Weights of a small segmentation model: normuon at rate 0.013.
Rows from block 2, named by matrix and row number. Rows with one number belong to one attention dimension. Each number is 500 + 50 x the weight over its row's rms, rounded and kept within 0 to 999. All counts start at 0. Numbers have three digits each.
# q: attention query (model.enc.1.1.attn.q.weight, 128x128), inputs 0-63
# k: attention key (model.enc.1.1.attn.k.weight, 128x128), inputs 0-63
q.18:506473500500475502499547498478510513491551464500023504407500501500472500509500500499495501489336441503465502499558480531499500498472515500498497528502499517500500474491577510478478500484501478
q.19:693469500500406509500499508551517500521511506501498473497494500500600502499500501489500500500401491500468453419430518500483505468496488509365655503584433519482533259406477568502501500465493495
q.20:468522497501500500563534472501499464483534502497113503481504507525434433498502511500500500554682500460500505500495480476501466492496500391490506460421609503525517502514490500451495493475488554
q.21:498536547490370510306518558493461511416518509491547530501498500424538501445500502505500493528621553508554513557502530490500498499397502505499612496514500470528545430516482500446473500484533527
q.22:554499496472515534500489446487500468515315559501426498520496465585524502501502469512470500501497515519500546426496510498500555503561438560669500487504493499479500497512491529577443509392764505
q.23:501500502568543476501502500540477503503431387505489457500482505500509488463500467500496496497504503528502511491874512532506491494480496500499461487505500488501479527531576530481396499500493509
q.24:490501484540525489496493504500441500463484497501462502491505497499485440504514540568503500503499499501500522499486496515503555460497502514501494518501467499038501502499489509534517507512384491
q.25:420500499512497509495502501521515570491497503500764498511501506500502532501491486484504498500492467504474499482290523502448493501484522495500285524426499503549497495517511474529500494400508483
q.26:496501501500500505504501499507504498532501522500191512462505500500499521505497507501515499500862506497501497501315500475499499503475487500528487505499499598486494499505496494557506500500503471
q.27:498490500500497504513504498370499500635486501500500586504500543500621459492518500499500500500500454500596502604477592501526505512562481500470376493515429499505535498336439496501587500425476500
q.28:485505509482492496504445563500523609499498500560673500486513503502488503517500497503493518499387495503520500505492500497379500554505490487512501511497500506499453514535527499512535503512500452
q.29:495502504437489470496485514498428507500461503494490560561497512500496487507507499500604500501512501483507507459506452438500504469616495526495524426480501500490508534622484526473484486560493454
q.30:496524501507500480567488501551637504502529500500554501493494531500501501506509379521500508500611165489481500443500497499496485496501474500475489495503453500546501500483509608582500500443425498
q.31:500450502494538518565498428557500504500505382503346473514521495494503498498459504498495497500499432510500501553501500442497498500502588481504509452388521499320518531515518531490511497499520513
q.32:509492502497510509446501499488473480500501506500615498369500497512476500499501616450500499500516459500496497501493501491499521497493580500510498565514489502452501497528564108488501500501500666
q.33:474481510502499495552497504519516491505492536501500500500497502500487490352501506502507604500520500503511460499499516506502500497501499502495494513512486496556501589500450526499480500488512461
q.34:484505499499505498501505497512487498500450561501500507568496445500504451495487490493498498500500500442485519567500545511504368551501482558518486499481505534497506500508538499491531497513626520
q.35:575539484490540499491511503623489486535551507500339467500635511500487525477474511518501500503496494486500416465476515502259495494452321478470463492511497480502500495500466443434502500499521533
q.36:501501499483482501489497495499485523504492501499498499500516506500512506500500445503502487499576509489500643565471466487523505574524503532503506500494496505520503504500492505495505500509494485
q.37:501551500493500502569506491447468501524501436500500620497500501500584499501500503502500500500500657506622482500412520502418499566604491500500495508502425585489500505568487496504577500501393496
q.38:447452503581516480517466499478465501500509452523500423500501500500493489559495396509561471500314492494500497498435501507498520372465477559501484495496481499496551515483465501499476458495498656
q.39:526506537499500502551494500499461511521552466505551500500426523500484500499500418494499509503501376498516410500493500482524441497275496514500504500536499253487500499513489499359500495538499509
q.40:499476503512501501461474540490552506517498481534500489503500505500498446499478500500507512499403500500429500504499512428501521500519502500501428391536499404505509503372546146532500523374500503
q.41:499499417514501500661507541494618491486435515496518576500503528545497435456526503570501501501501498500500508501501489548466504506476500496500500500499497500508499557505499493582320503430501514
q.42:423513510501499490470500500561501503476395502501605534497807499500506502571498483504436533489521504500513501524491536507492485492497527493487488312492429502480498608511496500508503510504500523
q.43:502553498500496501487451509498510751502499499496495500500501537502500519517495500498468471500504495500499459338498490538499468487503489452499529501488506476663500482484501529506502500541521467
q.44:337500496504488492461489518504534645501502498462528517500523488500498508516500431435499506500500499517480500496497499499524462509534525514489517407403498497510468595497508827501522508596518470
q.45:498494572500503499519500500501440499528500489471497497500492497500511481536472474595500504500499498505502510503463545500514534354498376501529466537503545523566495504498274501477511482371491509
q.46:468535501501508500498501503498544500501521486498511500498496481500499535512501586500501544496500496500511499425496444535503501368498501470809424488453513539534500494530464491486497501502533477
q.47:439423480502492489537475489425455164478500474500494544500489470500469518504464519500500500500500551462554500510499483460656552484607506500494643537495524499421482456528518498448476500502451595
q.48:497500500498544506501496528502509374500511493501678507457485538500493515499493437514502501500794533438539503503530543498470488546455491459500493557500502499480484494450478481505482500502504698
q.49:700499500507489499393499500500496521587500525500460334500476503500632504492516505511500488500474398515402500504352537497486526498503502500502494485504417661504522540401482509500585500616516456
q.50:503521485484480493513512530503529520500464475501500492648577514500518559518496369502501506502482441510504496499543552507495431502431500470502504482510555472502500498500501378500551500503466505
q.51:493498502497513514464496486499503500495487456501503531497485479500509440500499503437502508500500501537494575563514499498509511407499503487498491481583530498527564429503494532500519500500506500
q.52:488494499500426514427510472529628497499546502500497370462500567500468492497526386466502500500555500514510497338572473505500509503501637480499568504519587521470537498367513445500450500424247489
q.53:499525461434463528518500451496509483559510500500491498504507499483514512537496503434490523500490526473490375466522511501490500510535500451499497563504495496505498502384501485499451500500413472
q.54:501501645501502463474499503505449496443499508555556505505500460500478521438532616499491500502520501486500522500500509488476497499489495525516461500495478495462438498612501505514500502470555522
q.55:640577602377501495518489530574563488478486516504500526500500461501485503500513501482659381519499457436459500490510534506425400506533503499504419501488575498412511488499592476525408502473386489
q.56:580510500501485492499504568505507510472530505500499476500499499500500507499506500500499407500492543502499501500531502498497508521471516506500506493496518484500498499472510482501498500498268414
q.57:474502497500542500608524500425532502496501508499475512529500490500498491571506704472488495500370500510501498501526501502492500499502499542500501501501506530500503455527480538500494501474500488
q.58:526517495499504511532542466494508485520450560500508465500491499500438506439510473518502503501501516497500499475503494481505406682502485478486513571508452331368497479498563500500497500515501449
q.59:500466503524532449500482471494392500462476501494499526515498495500477537510508492586483583500494564500505496494507430467494499483449501619468489499486494509494428450557325514561507533501532486
q.60:614565568530500473531575552500500527452497514500505497499549477500504499500589461526501502499534555485520499500497466503496537512539535481513507495495471547308615458592433494583412489501460545
q.61:496503510503508503508552500458452526341482510505498521501499440501500373500500578400513470502397509587493480497429461500522509502520491567503609486503495562503508416500489559508531557602489493
q.62:510498472499496512483512547452499499500503438492518500497500533500509599500484457483504536501601456520499698506500510489577499478537610499500503426500503518504499553495504559478502501517494612
q.63:508463389491480481491489437504491485467498502474398548504481504499515437506500570431495377499501509471479511563457489499531541500500500553553503564468497586501400607500507404506474498483500485
q.64:481505501500438498471500503503526514462502348500499481514500499486480554503487244548502484500501507490482501567508501507505500293510525503514419505500500523378501508483620522500500487503491501
k.18:489500499501488495504492501500490563500499499500499500498498500500508500500079503507498500500531501455492497501499497500501500491513498500498500459501500504542500515503502495500500493500499499
k.19:497500450500505505496506461506491304503490392498507503154500500500479563501502497499500506500425548500489519518523499475500502585514501539528493424500551505546495491483488488484499499496499500
k.20:481577500496635500510496496514500473513554522502489501452508524501529564470494487495496486501500489509516512479505512500527496284495506443509461437461500499477501520499505499533500504504542559
k.21:500499498532576504601491545539486507503461370563430488438503504500192502494500515487473499500498452489508456503491498459504500507479471502500473509492493495496493499497476497524500549500500508
k.22:498475507500478482500447517498495500521501509492503503483500516497533500504500501569495501564550604514501500494501497505512495484622502500557542490499480539500503511504504532525549574502479499
k.23:437499517612441500443496499379523466475502510488467536500516500500555496501489335464501582496542500502566501494633500495502495531586512501510439497520507494497496505532500508578527499500505500
k.24:505492500496495491471561400470499463503500499487536496513508506500501500439490600540517428496500482528501550490566503539483508496517454500505519656456499501363759483347492507503493500569510528
k.25:463503500501546499504497510500426500442500500500497463527499497500489510484800471467500540499499539469500413522497502494500592500484473524498507502499467500651542509505505500500500498484503520
k.26:654499500486497499500492499521505502496509497500521503501479499500502517503501500500498502500493495692500505513506497500469492592494499494500497521517492501501508499480501500500501517500500535
k.27:505499508500511505500501508500516514500496490500498501508505502500489483500501517496500521500523460468501429474460500476492500493496482498467504566522497484503500498508477500500500501500509499
k.28:502519504500489499489525499500518496499501517500484495525500502500523505492410519502500495497499498582476516433500469504511500500501497479500501602500504485501500512500500496491497505475387508
k.29:565536431524506500481492509502497496484710479500488491505558499500503482499532500524620480500482499412504500498500584500510502471500498472490383500498508510497485497447516501508500499558470501
k.30:506483500506500500500499499499507528524506501500507500501500503500543544541799426501513499500222477636502486501504494500500505500500500500500556659500498499499522500516505460500497479493503589
k.31:494499500499484499277398505485520503625502495503500498330473433500488477500505544505500491478661560479557493509494496500481502487567493504473481539616496472500500510471500495545500500500461496
k.32:594503500500436166486482502500510694499499500500501502465500501500509507506508632500502504500500502503483491508428456526493500515497374496495498538498470516497500478500466500521480503507478499
k.33:500498504513502066522506500521503452506498500499497504503498488500505494534500499507500500498499511498612497394500501554499449570499500494500519500500498485495501506488418449448500502478511502
k.34:496517501510491500504546491507433454481533401500409500391502502500520535509516572499501502500504499500499486498511504485646519511541537613500507502522505518437500501488499503485736500500481494
k.35:500503491512561501507505503500483500478461512500477499849559506500487500500500500507497498496500484480515499543498500547513484503459457547505493506484499454521477500498502530497499500494486369
k.36:492500501500484495499513502529517000504494500494467541500506501500495498502498494495502493500498501494549500502517519498500508497503527538476513499502535549502501549499508510502501495499515500
k.37:493499500501502497492495493503497505488505821499541498479501501500539548499513499496500501500502489500471500470493499500500500698500501493500491502502507480510500494492501503488492500503500489
k.38:539507544497394700483440536513478737501515498532547514497498441500514445583506500507500505509502647498510512503500506505496405499501502500534507500518482483468491495500499477491519491492501512
k.39:520527517504480502499500492427497497515449500499519484835582497533498442541500503499500519614470524488523531499462500488500524499524453482499500503500481409481494454500376498506500500500492540
k.40:503462500500502734475490485441456520501506499500502504503493494500496512714504466453464500494500502500498605551530499550500498499492500501510545464506499487494492455502492499496504500498501498
k.41:484493506500591499487500491497496422500625500500502504500500591500510517500525517514500490505497500473500488533538518504525622452539499500494574509499500513496526450525298518546476359556500543
k.42:456424484499517469500585375496382521546549487502559480500600501500451493416502499501500500500500516502508468504380506539592501502539446522500509511501494504496500463498486504500500500555499501
k.43:271499502551518503560507511534505497420429486500489502845520486500489478517490459489503475489490501499589495492484493501541516495687509507499500494502506490500502507504492499501449505503532505
k.44:503513512501496501470557643542502415563492499524281498501500501427506504502504427500502505500445500503503545506459590507500495303500501504505526464507489500548533477496504593436501431489463738
k.45:476386498504498496500374456496609502515526500503518495500467479498469487501503388500498488542397488501505541500507489531449500500535502498441507513502501503476500491516553502514458499510289517
k.46:538387500478506460520432500502581702489496362497500510501479525501473503478504500501500468500487606582514481467502501541463505500504500500511505498490504514439494500541630492499503500499454520
k.47:515505500487495498520497509496492458499526458500535500034497500500513502500500623500503499502729534494500498501501500500501506503492498497500504494505503528489500501484501453503518492489496469
k.48:500465500500503304500586353488501493492500502500430503446502500500496525494498496495499499500475526500497553539537504915502509497500531503502505488488500499500505500503515546495490500523486430
k.49:497500486501501497500504504499500500470501568500430497936500500500503492472499501500509500500449498498498494505512532541520500484501500526500498500500495495502500511500493497500512500496500491
k.50:581503504497499714430524520459484626624496501500476488579638519500502500519455500499489513498439497502443535504514500676502641439482505510571372507503528477503500488477503549497507500539499458
k.51:430509500497496167503488520492663517500530500500508498589489500500500537499544504502500501480498472503496454488495459503435516500499500501499466559490476481500487500512489500504407498531491493
k.52:479497501502502486500501500516509479503490512497572501460500503500492465487500409500500499500539508497500482501462499495496498500479507500501497475508470500503501499505497500509499500500500502
k.53:522501501509515484503502533501512474451507524486466470565491493500552501461495497502498500505526460495466499460491503493500499497499424496498508499394498477494500500497509528539501499489494504
k.54:479562470532487500505485469410528501525506513500500500500494530505466488484498500500500574499502486502567541503521506500501556483500500468499470488507497501501500549567475469556517439507531497
k.55:572504487515456500500512501500494511514487501501413501503501500500501473609501487551501473418569479501499476474500500500500530490501507506510406544503500501508412501482504500500505526500612480
k.56:483508499495500541491487509505495492505502546499500515459494460500509495506493471497500499500499498501488490462526499279505500502500452469501448514481466507507500500504499486509526500485514502
k.57:518495500503500484486489500495422519551499487500517498522508488494520526627481558466499384502553488501458526427511473375491472548504494524485498501488517533503501472500502454504497536448500553
k.58:509493499486543501473447482498491500522500502501483497504526526500500507506476661495500508500563413449502510511496470323481488293438485496491505499506500504582498501500382497499489557507467507
k.59:500543500419488568611489510408553497487448344501537523497487496500492499492509535500493501506530582487504507504515518496508458583496507500499435498497495529496552500484518450505504495500508525
k.60:457577498497454505497446449502659567388478436540459500514476487509509443501496511485317507438583499500492567510483536408502366628499515491506442437497450586518483585507549493499500547460499500
k.61:539486493525495501468374500500501595439473504501504468500407500499470488501455489501442506505621428501436506500548500494499500492462493505501568502421500551509501490452519462508517521504500483
k.62:569502498500500499506504488517496518500499500500469502420438499500518495157497509577505500500508505513509478500519500456460500502454502524495505509497529511492510523494525519496500500498521500
k.63:483486499496489579528440505501491344550456501517520501359523503500509501175500501472503591543506510482520497494453480499500500496477506532497503498509552508466523492517500482496544485504514513
k.64:504482480542492499478383506509499552486499501500490495485470495500500416569512633498466522502561462507469560459496477501499525500381495501530551502541489494510440494509500436505499500498536497